Weights of a small image classifier.
Model: arch resnet, norm batchnorm, activation celu.
Rows from block 3 of a small image classifier, named by matrix and row number. Rows with one number belong to one channel. Each number is 128 + 24 x the weight over its row's rms, rounded and kept within 0 to 255. All counts start at 0. Numbers have three digits each.
After each channel's rows are labels from the 100 images, of 14976, where the channel reaches its highest value: "responds to" is what is common among them. Only what is clearly more common there than usual is listed. The data: rendered scenes of coloured solids on a plain floor. In brackets: how many of the 100.
# convs0: first 3x3 conv (model.blocks.3.convs.0.weight, 96x96x3x3, each kernel summed), inputs 48-95
# convs1: second 3x3 conv (model.blocks.3.convs.1.weight, 96x96x3x3, transposed, each kernel summed), outputs 48-95

convs0.39:113138134134148108120121127160108090091114087127122161137135130103135120126129178122148109171091086108127110133132115120101139114134084100105151
convs1.39:145145146128137129146108155130120119112119152160108118127139105155077142137175122136154120112099142097117119143118153148126172097111131132139199
responds to: count: five (43)

convs0.68:121119124147113131113116112139106125176128143137096142122103109125127170141109121145122149117127142142112149143117135115088157148078107112119166
convs1.68:155126111120129144109124130128163109161123154130132104099117105074125155091142148136095136166090138140131130122141135118136155134127144128171126
responds to: teal object (53)

convs0.90:112138169117142140134166142126136161094149144102123147122121136145140085110153124111110104114122131155138134095114118158150145115166143121102098
convs1.90:140129116101099157138121162107132105139178177132117124162122111142116125144202150116150130195146142148145136145176143135146159112161148123121093
responds to: green object (64)

convs0.84:168168120120134129135090108089127130137173119131157143120192108100114103119084113128131113108141131120099145084142128095135097117128127083114134
convs1.84:144078112110146121139073161151128129130109099123080139164083129112150097122159163114106122135131165167145121126136095107136113129126140130150080
responds to: green object (68); count: five (44)

convs0.44:124174142086132101111133135145091173140127154100100120107136109153109121155132103148158156104151124085125151132110141162082111111091159142133156
convs1.44:170122119134165126105058161107089120134155100159115120151068131158150131129127118153120154075111108155109132134132157113150118133131128161178151
responds to: black object (60); count: five (42); jack (33)

convs0.76:116129104121129134132087168164114110163133133074133121138089125117127138156120155099130128141115129127130123094095093111079144139084119135131124
convs1.76:138140148106091111156129128089131155166136097147125100109142105169112151140149105136116114162077128147123127140123130093147149144071134138148094
responds to: red object (75); count: five (45); its colour: red (31)

convs0.88:085124081144150100146142120134084096131129136156117104137097114134121120146140109115118118115125162102089141108137172147076159130098102133122104
convs1.88:109146121078075124107111101117103120130138139141132127129142109188173142173109087165096141116128095081153113141158123139116143142124152115165118
responds to: chain link (39)

convs0.53:123145128136134153117140111142106076107105099113112122175116084148103110109143164116136117144154130159130088062118145130141135167189158133115143
convs1.53:084117144083136107141106110116123102097174133135120123146152171132094130140203100171105139147127106102125123124114138130156145115141174146135077
responds to: green object (57); dome (29); its colour: green (27)

convs0.59:129142118133163105133127130137112186136147164123154123089118136134107116139107127137141151124116126107138083195122112105058138137098132151134167
convs1.59:103090105135133113112134123093141111127136151125181085127099130141150136092141158169115119134113173177109127134162118098115108114111136164137129
responds to: black object (63)

convs0.30:148122083156142118112131154118080131126131107081106132119147133114139109114126135136083182152101120157116168134126109148107158162105108081144128
convs1.30:102111127103167127142093111140148125127108116074102134116134145183103096143131137104147086114114118150157120104102104089134154144101117118145144
responds to: green object (57); black object (45)

convs0.3:156128189117098048100141131122090128109093120108127152127094112144120081090117101167155102110106104145115123089140103138116161107117101124090130
convs1.3:131151128112127113093117120110158125130124130149118125110150125150107149136097101120145119146143133102092113168107163126113145140132084143130213
responds to: teal object (46)

convs0.12:100129129090116164110092103161083113094144133145106162160129133118095127097098091136096105121103091151121104118125118125118151139115106132106135
convs1.12:127112106126088098141128131161096123114120131162123114110112113161113096149145124137150119091122120199129120134117112187137162123146126102116087
responds to: count: five (46)

convs0.32:136088085134086144160160141105121121151104116117105112147136089154122097123154106152077104130137126108115131179108085093114149127115126095124157
convs1.32:128185121078131121190114160071136107134149129135124124139141158160100128099156164121147150156117130118132121143131114066128161159132122140161148
responds to: count: five (47); egg (29)

convs0.21:137172172137153156164086149118099107129113133134145117149117101118103126117149125116125100148152089154127147126141119115088098116146103173150072
convs1.21:121112100113143108144087119104151121130118136138147151101148132145085152121107120137148118179146136159114102129111088092157132175133104142131108
responds to: red object (56); count: five (43)

convs0.82:126068090074113123078171099135132130135121159134161118134088107117148110122107109102132147120099095118080130154114132110094113099148160130166127
convs1.82:120098117130091125148194121139183107152149157120126121120084163133153145134141130110133098144109112143187113125148119153113167144175171110162117
responds to: black object (48)

convs0.65:109149135155161091100110157138115138098117108110104110180085136152137136137156143117109113105135089156092099132146121082120139109131144092117102
convs1.65:138142131143127121111124139102148142109128065127134115094173171154116147098136070138132134140117128164133153079136094051117138112108115164139134
responds to: count: five (42)

convs0.1:105140135117181158116146143117071140115110112102133143148162121100081099141081175111154151092119156121086131152083153120146101129144093113110101
convs1.1:133141104131140107138102133099119097148127135136150103147126123140107151171128124148157090113099106155127115121139125131114127138139131143156102
responds to: teal object (46); blue object (45)

convs0.34:112139124095102054088106130127115130129174135146096139127153120123116146147116153105177125115119126162126149089118122102080136064117114100110104
convs1.34:122138121129128135131066139099112162139141093119104088136122151133152134081156120159065149136120145189133119092144103130110126163128127135169135
responds to: red object (69); teal object (45); count: five (45)

convs0.61:104134137098123116107101126128121129140069103138121094109142148117167080159136171135115142113106168131103156132121133133116125157125094105152173
convs1.61:098097121120137130122128110116154122130077067143181123143135150168133130151151100115147097101114115136097115117106131119151132118121119135130076
responds to: teal object (46)